{
  "model": "GAN",
  "dataset": "single printed letters, digits and signs in grey, bent and noisy",
  "train_examples": 98750,
  "image_size": 32,
  "horizontal_flip": false,
  "z_dim": 128,
  "loss": "hinge",
  "generator_norm": "groupnorm",
  "generator_activation": "silu",
  "generator_weight_standardization": false,
  "generator_widths": [32, 64, 128, 128],
  "generator_blocks_per_level": 2,
  "generator_block": "sep",
  "generator_attention": true,
  "generator_upsampling": "nearest_conv",
  "discriminator_arch": "resnet",
  "discriminator_norm": "batchnorm",
  "discriminator_activation": "relu",
  "discriminator_padding_mode": "replicate",
  "discriminator_depths": [3, 6, 6],
  "discriminator_kernel_size": 3,
  "discriminator_stem": "deep",
  "discriminator_avg_pool_shortcut": true,
  "discriminator_widths": [96, 144, 208],
  "instance_noise": 0.1,
  "consistency_weight": 3,
  "init": "lecun_normal",
  "residual_init": "none",
  "optimizer": "adamw",
  "learning_rate": 0.00093,
  "beta1": 0.5,
  "beta2": 0.999,
  "eps": 1e-10,
  "max_grad_norm": 1.0,
  "max_steps": 4400,
  "batch_size": 64,
  "epochs": 2.9,
  "lr_schedule": "constant",
  "warmup_steps": 880,
  "weight_decay": 0.01
}
Rows from block 8 of the discriminator of a small GAN, named by matrix and row number. Rows with one number belong to one channel. Each number is 500 + 50 x the weight over its row's rms, rounded and kept within 0 to 999. All counts start at 0. Numbers have three digits each.
After each channel's rows are labels from the 100 images, of 14976, where the channel reaches its highest value: "colour at peak" is the nearest of a few named colours to the mean colour under the peak; "top examples" is what is common among them. Only what is clearly more common there than usual is listed. The data: single printed letters, digits and signs in grey, bent and noisy. In brackets: how many of the 100, against the usual share in percent.
# convs0: first 3x3 conv (discriminator.blocks.8.convs.0.weight, 144x144x3x3, each kernel summed), inputs 0-143
# convs1: second 3x3 conv (discriminator.blocks.8.convs.1.weight, 144x144x3x3, transposed, each kernel summed), outputs 0-143

convs0.126:572515481473464449513448482493421493500574421469418358444431422501450474524479487476467494348457449488487464507464510360504492426481499413502482509461462420558447468526459478490454511514449512436470466425474492541495492444392475498445466482480416436453535401432530463395509390482474389476429470460475533521485446482495445490462510474440484458454441495428525503464444551457428532486492433416478532426476508445430457428486456488472523
convs1.126:443529567476472570509518476515574511467555548537525587496477557428480413518514582496478530522419555490555390476588544603569554538536546567431520510554564529470532529491421570492506546552563527612475506532571516494428475551483541557532619449513607533496485490574543493539539444501515458570593379457503464472527479506545517487496463532493500469637534489522496466539510497565440477579555640566496511492545479503525499523453533517452443
colour at peak: white (72 vs 35.4)
top examples: dark on light (75 vs 39.8)

convs0.134:575519508535418485503382555458388464523510434447483401504464412529433492501485494468467501453478482460497487537466481413435514419440484412492499478531464459474531505509467494514498468527439459445489553496463444486463491514481481404462407595466440456500480458450599474397570414407396399445440506477427453508498479537526521494504527465447518351528434553488510521494491558446420533489464477449442520427581498479428412438534513479443483
convs1.134:469550500516474539447544483491547597498556540505563548471448527512468453512474534502467545587517495510481475514633503491589512489512584504520489530538598560544415421439465640549492509577495558517564543497523547544488559586536521599520595472510543603483523534511492543520495477574516539529542428497508567547505499521570530489478503496538434507576553444464432513567584438545478425618540573630531572495463562416550493500513560506453538
colour at peak: white (80 vs 35.4)
top examples: dark on light (91 vs 39.8); capital (66 vs 35.6)

convs0.89:530533613564528555448580545588551554493478515446559530502530506465492483573501539492586546626600550600496546512550482536566459578474565540552538539475564588532527528507615488511493524455498491591535504516481532532532581614553484593457558526541559505504542454519566477563425551492529594518526554567473516533512525553558547529545482535460595457494484461572638529540545525505532468567453574505490515477557559543521546540536537476510484
convs1.89:509439462416513501485552498480405550529576539546494533476466550580596430427442469484483501433581492543489590554421480543559387465528452501433581440486490593561490467548586486502544498490465597516479457521483495541487480457420524433624399502540525532519547514481514512592459545544514541464497556589482569435448541496543430532498471512530474464485563534536416405599432460552602459539503518501493491501450550584510533504571472550497496
colour at peak: grey (63 vs 12.2)
top examples: dark on light (70 vs 39.8)

convs0.67:484478582450456512550506504581588518585545505560488575495525598547449526556567476484511487482475547532490579504467552565545527534550603499500461526440525505539490467562466563541472573550597579542533516474540577554516546577451559639578562486498608507516510551547535516561566533485461474526527544470531513527533540506605536570460466487534521453540561569498500524525555556565519541569484576560482464491613572536562509597604532486473546
convs1.67:459482455472454451464405451424477511528602517523550482437431493481502491448426500467407523532546533543460520567466536533570445506474446497507586424420475521553475449560548433537534435546508560557482468558520528535473501513451577487515426468498580490479585435450469578534425523440418432487494523521441553455438514435433483455598403527488394476459572587566453451538433405502525452510576501505427512446489514583455445429541468524486452
colour at peak: grey (70 vs 12.2)
top examples: dark on light (73 vs 39.8)

convs0.131:484534493479495495517484457400438498405468508443449467513484458528468515432502558613557488379537396388483484592605448420542500488508464484428484373440440447510429538530500412559482507530476503446429497464421436433492514454466537385475500537558441472467424434478577545408512488506528502525456532472447480424406489441462487575515524533520496499451470599525444553483511514485468546449459439511441489485418528518541520531469479431549527
convs1.131:445440444507490540484460488446492542560496495547513633490397537366561497503476473398535526522468515590543425496591529598528497485550571467472596544453526502549498629506505459512471483509500592507508477545558463541478574466517476633540614490467441558474537532503448513553503555458511467513513568482529529418511496490511535417558539567528412471641471498508533439523494497617460576554529488479539536540552502531528471489449470520502529
colour at peak: white (97 vs 35.4)
top examples: dark on light (95 vs 39.8)

convs0.90:466548607479519532542533508500497511550562557505562609545547589530532537444563471568547517508477525519529525542476514584593518471488470509475561540531562505556559522513526534538520632495571559542509602589543563548559488587523584508560593491552594514493510500589573523612517559490483480598470520492560527521575518594518547512487553455557579509572566502449518479552558554602495487541527583584511513509550502498442480497524527510552564
convs1.90:450475471447460463419409439387464536530527497539505573423423539486523424448412449480430552546492530520471488525492577523555460505496464510444560444429525544537477437557576428518535391529497532509418442503501561582425536479486534502485444467450493491480566419499438538524432557464466439510396531497417564455448492448475472455559462562490424422465508564546413445539424443554524438531573457486496532473426528557476470429526438563451465
colour at peak: grey (66 vs 12.2)
top examples: dark on light (70 vs 39.8)

convs0.10:579493609487492551498518509533594587507561483532501499495580579524496570505536527546557580458485527580493557542494519508598508539457665508461499545516513494590551464521532638525517593496553609501562527436514559564463517579527506557570518520513515560469521556546562508566420474511486514583559503549530509523529507537639515519523545490479581539529482530445497500558536550580456589523547608489443500513506548549500504525504460515512577
convs1.10:440449479457504462489486475437511506487599586554522560446470505522557459508472439489460553507519540593471509513464567601598472442518501448422581502457522551594464454530526525532544453552536578550481465604544582558460531483507557524553495474446585580465574426452483556566423488480479478520497516542465544450487589360465522506553501580512444465458540540548418426592464453562536448526579469505474527469450512590427482520501504535426450
colour at peak: grey (68 vs 12.2)
top examples: dark on light (69 vs 39.8)

convs0.107:509536482520520587542523519514534540523608558555520603518588578567531539489585536567491524524503490454553548559488483566572552424445565495515530488572604481508512560509497514467551558528525549540489503542548570556545478552498573529594578564506623533529514491532569532551507497549458484560521525498569534538511489521606548566510511529582602524593579476528557521525568581585468572557563587562476462565485480517534510562527482488586529
convs1.107:474475456433465476430391471401493548505566521555565556417452569494533435456490499446429559536499548545464490544508563525534516519494465478480585439463486552554462447546541429557521403563479515535453457478531561584429529441457534481486496474456543541446561453508434490584433577484467446494418498504445522460477553410450446423522453490508450389447520528546405438517435423504540478519619489491423535436472546512453441418542491557437478
colour at peak: grey (64 vs 12.2)
top examples: dark on light (72 vs 39.8)

convs0.44:476521539484501518602555541415565528547582587563529618522519534610462502516567443585459559576524524521557511535529530538568516488434604487486481505558569430534474551542478581521486526548491563522480544571584571565511510584452589514581535555550561488557528524550561534505555547563450473638522533516497517538598492571565498540537541528568520453549553559533547544521512516515498569556555543544534535496553523515600527503455505504513542
convs1.44:480424460495444477456361457424482530527537488542513560420456527462518437489421524414427536507490529525476512508414496578531449536435485463487572477462492529519511428541517436501533425550459553578491462511519546528404530473434540436499496476454535552483549451481408513506398551503431454507410566488448544405464543424431480414555444479483382412468548539513447449537454445568525439494582475452475515460484615524497456419530491539474457
colour at peak: grey (61 vs 12.2)
top examples: dark on light (73 vs 39.8)

convs0.122:504485524496482579549523526527514511481450490548528636436597512615454567550542524597545487532537585545511496507603530486561548488441554519464550501554581480553449502526499536492517623527516565525570449558499510540512539583498528583518508557533595531452545618514571513570598487500474492543472535499495531495608480557535545533469433481529592502597571591512461526476553541568522529530547579525491536541575518565522505535505544512443578
convs1.122:446460487426430427423431468400417547554576510549533501374464538475518425469430511440390536523584536569460472543473506523533440482475473437475543473462476527538476471503560465501532433508453571519526478542536509540484544432448552492536455496513518510467550409444423574540413523471432427509491519507446553456460514457446486470598447527496382432476532556541430441485417462537537455559531450466455546433459576504497451437499444523427417
colour at peak: grey (71 vs 12.2)
top examples: dark on light (73 vs 39.8)

convs0.102:488534574578471566576544532481590495504483467542507585530531567540526555518571499526566515512493556559586556538526485536543537470551573474546524575555585512565548572523516591539550523573565623529540543557587563579500531586517520568522549478527579563455625547543585547563498482473471501527509491488536513493521456506617531515475538502532542516586552508518496514515529588594531493566514588557475540509621518508477517572571479481498519
convs1.102:454436473446437495472447463423501537544540569545541511412451532507537453452462535457417548525580546565457486545495553544552503494445454463468623455383499560505473414544545409570550419523483512544433486575569529579452545425476503505507458461463564528486604451483424540545430529475440445490489563527456549468443536460438477461561474543491434435506550562512434442503431434536522478498604492482444547468424527545469463431528466538424441
colour at peak: grey (65 vs 12.2)
top examples: dark on light (73 vs 39.8)

convs0.4:504471540529534510471497484457379432532477469444527439501453451463471515430485487466435536409535413336525444549454484424459441417480413472457449444544399485409508493484463439551472563510466526396429490476402463474472443442501491398462434528438462442484533476477525501404428484458519450477575541516450525486467496516438440550468535424454575415489447476461513483464497566502495574485521436451506491510472474528430444421481395481522478
convs1.4:487516472468507589528517491443543539445580467589557579524434599505475419505591500524494522564453523565470458498627583546552536446613528492493534488534588477591412548513499554527491523522582507539540511568561596556550559628521526566491623535496555553501469548571536498481533527576545479558459447482471536517538545449545558460516445512478502473582501490490538525536530471580476430553531564534541558461478575482552477541520560556455488
colour at peak: grey (82 vs 12.2)
top examples: dark on light (90 vs 39.8)

convs0.132:482551536551462558499536523442604508511465528514563630510564600538501543495522551465483495559511471535548472516503460507522494525470563449512545535572569507577600535481486563598536545499527542517465592530531555610563552600491466563559480563526578543544531567538543486552490519491464499593563556544553484421522414572555562490512514552539540499566510486517514492557583525563562561595557635545439533541560475506450516518543580496516528
convs1.132:473453462440428502485453453430469492558509555544515539449412505530529423437432494442440543485575524567473489545524595551566461485485472446433598460442480553501432450529580443509544464515466536576469478558573523576514564463468512510558508495497540563483555446499454552541430528480414429499400550596499589507479533421411451534485472542501491387456568570535435513534401438547537460523561455441421507483428543536477474475532463495429440
colour at peak: grey (67 vs 12.2)
top examples: dark on light (75 vs 39.8)

convs0.32:460550573542493498567486440462517546620487475547482607540595511534446557574552486526525431554495560532581556514541522552506470534538531455562528562526554509597466554500516589502446542500532464524522522553576559571581506616465550548546529539550607538487506571513538472512544460500482504577535481456603497536525506544541565520484506566598554448587568498497533544543582562572476549538539596589456525554541545546502528546538492490421526
convs1.32:455432463495427441398430395425497519546578553576539526414424556478529442480466510469404527482495517504464509530474561577544524482479491481481580434460461492479511492544565418562506441565481538607460503557528540536432575451447538493550475446475535531414557430463458513527482564483433447456483518541472556486433527461423477427584453559515392504459569564574428451528404470541553463500583474466438578490453489540485478458540488476462464
colour at peak: grey (64 vs 12.2)
top examples: dark on light (72 vs 39.8)

convs0.98:509471562470531539524525509491631528513518514584533649574575566557454527488553480534542470466502504587559494551498532516524564524549594502519524557560578485595486562547504526559481562588512584514525553487483571576568535580502454494531489516546586503468551537522591489526456497524478492562508447510503542517565502515573548591480539450542568482579559574513557527557521563624520540550554559550492515560604572526479466575496508561509543
convs1.98:434426462470443482430424423424468519528583571498580508392447528485553427420468475455434580526570547567454515577485529545562459499492485473453545448448503489522477458564513467558531475526483543529488476573536571561450580449453538462579466500508520516459599427464414538515449544447458406472504559532457571479450550453427470452590444541506462454521546556561413457544468432557531469495577480502443521453434544549445504430523458525426467
colour at peak: grey (66 vs 12.2)
top examples: dark on light (72 vs 39.8)

convs0.83:528510539539561523550472526523536555563524556575539582477621603567529571503526541524501590583460473550505559526533531534558526448492597504525565532605563501556572445524513580554513589536512588495544547553531568580511543584528586492570525530530492540463572559534597514590484474516452505547508568510511555495522508527604569535495559568502570479542518507447517532526558527531480525599602557556524514581532502519521550584490519497526525
convs1.83:482473445466469527481462456409528503535586550559536633461464587503552490477461492457468531522534544562472509516466596516530469503474480504432581416453504519537490505529572452569558435565522533543492505540557533586443523462477538495546483449423606487474592469520438531548427520458503461524356508539436579430457551408486517464513462531508402417473543569522377440554452431584508500512565514494465508486524531533488469413549511529447421
colour at peak: grey (68 vs 12.2)
top examples: dark on light (69 vs 39.8)

convs0.42:514444508507533466437565541517421474510444482441452511491474427590555436449548539484578476599576450437490516538389435445451474563480457463519458496484508521393554461477636463513469507482488452431457509484513419374498522446579477389511492533433497484449474525412513465489526582463546540461519554573485400481448483539427516516490402459487583448482476500534361474495521511455523500508466455507447452543535467612496499540449472532531448
convs1.42:526468432466547564530606510435531480507535504488437509512417515505508581503530511554602629483576446523526541545558593601578535438595635495483542513507473568581412534470553552484497540522558514491482522533632484504509507559535519527533533484542567488612501584496500450450558546609523502453526564478460500474480499546532497486560440567612513494535553461510498543547497483555597479493510459481510598520519537530512561570506562473466528
colour at peak: white (74 vs 35.4)
top examples: dark on light (74 vs 39.8)

convs0.77:469443472519464593439560564567537510462507516479500483443522483412542484455518489369533511607560452591498497446481526614462479603462523537483515501558490717498553540381557482497412479503507506434502564545503492424513501499499456447460452472429504518423489584454471452533395586491455486492509538480498530482500502523580522425484386442524518514445494509523504443510475503551554506521501495526418504562514477456486476596435494503553496
convs1.77:442473438531506486551569469509513587479503577532512456540472528614546533471438440519549563461572520502493631515477514447550453416473619423420556453470514530498443483491582525526522598497483523469548504539483495511486516494490522477585374413552443507605540418487511516553517547549502502487538645573486539433426500493453450532493534462603553453470540532534443547535452505548576508483524469502479500468431563526485627501521514586472500
colour at peak: white (93 vs 35.4)
top examples: dark on light (93 vs 39.8)

convs0.46:529520565523556503502510496444594498536550532542529621524501575557514552513598559520550492518411542606584470536505550513544507498499558441473534507545578445536514511522462562483511577501513557597568546501577555557490559611494547485516491539567599589497503627549556460564581480517496480541554550528553458546482489540575598542505559551537558454586528532514462506526538553596515533492530613568520563563570511524553495495509495504502538
convs1.46:464419435470455474445436443427527521526587537548562513413440514477550447457481477496451530519554539545453478559480499571518469493450461454468555422462451559481498463529484397557531426566479553524469467578566548529470571440422549503537479467467538527472560470411452547524453527474386417503478523528457582448436507459429431448575476501539420463483505585548448442542432421541529430549568449481423533432457555555453459407517442515453469
colour at peak: grey (64 vs 12.2)
top examples: dark on light (75 vs 39.8)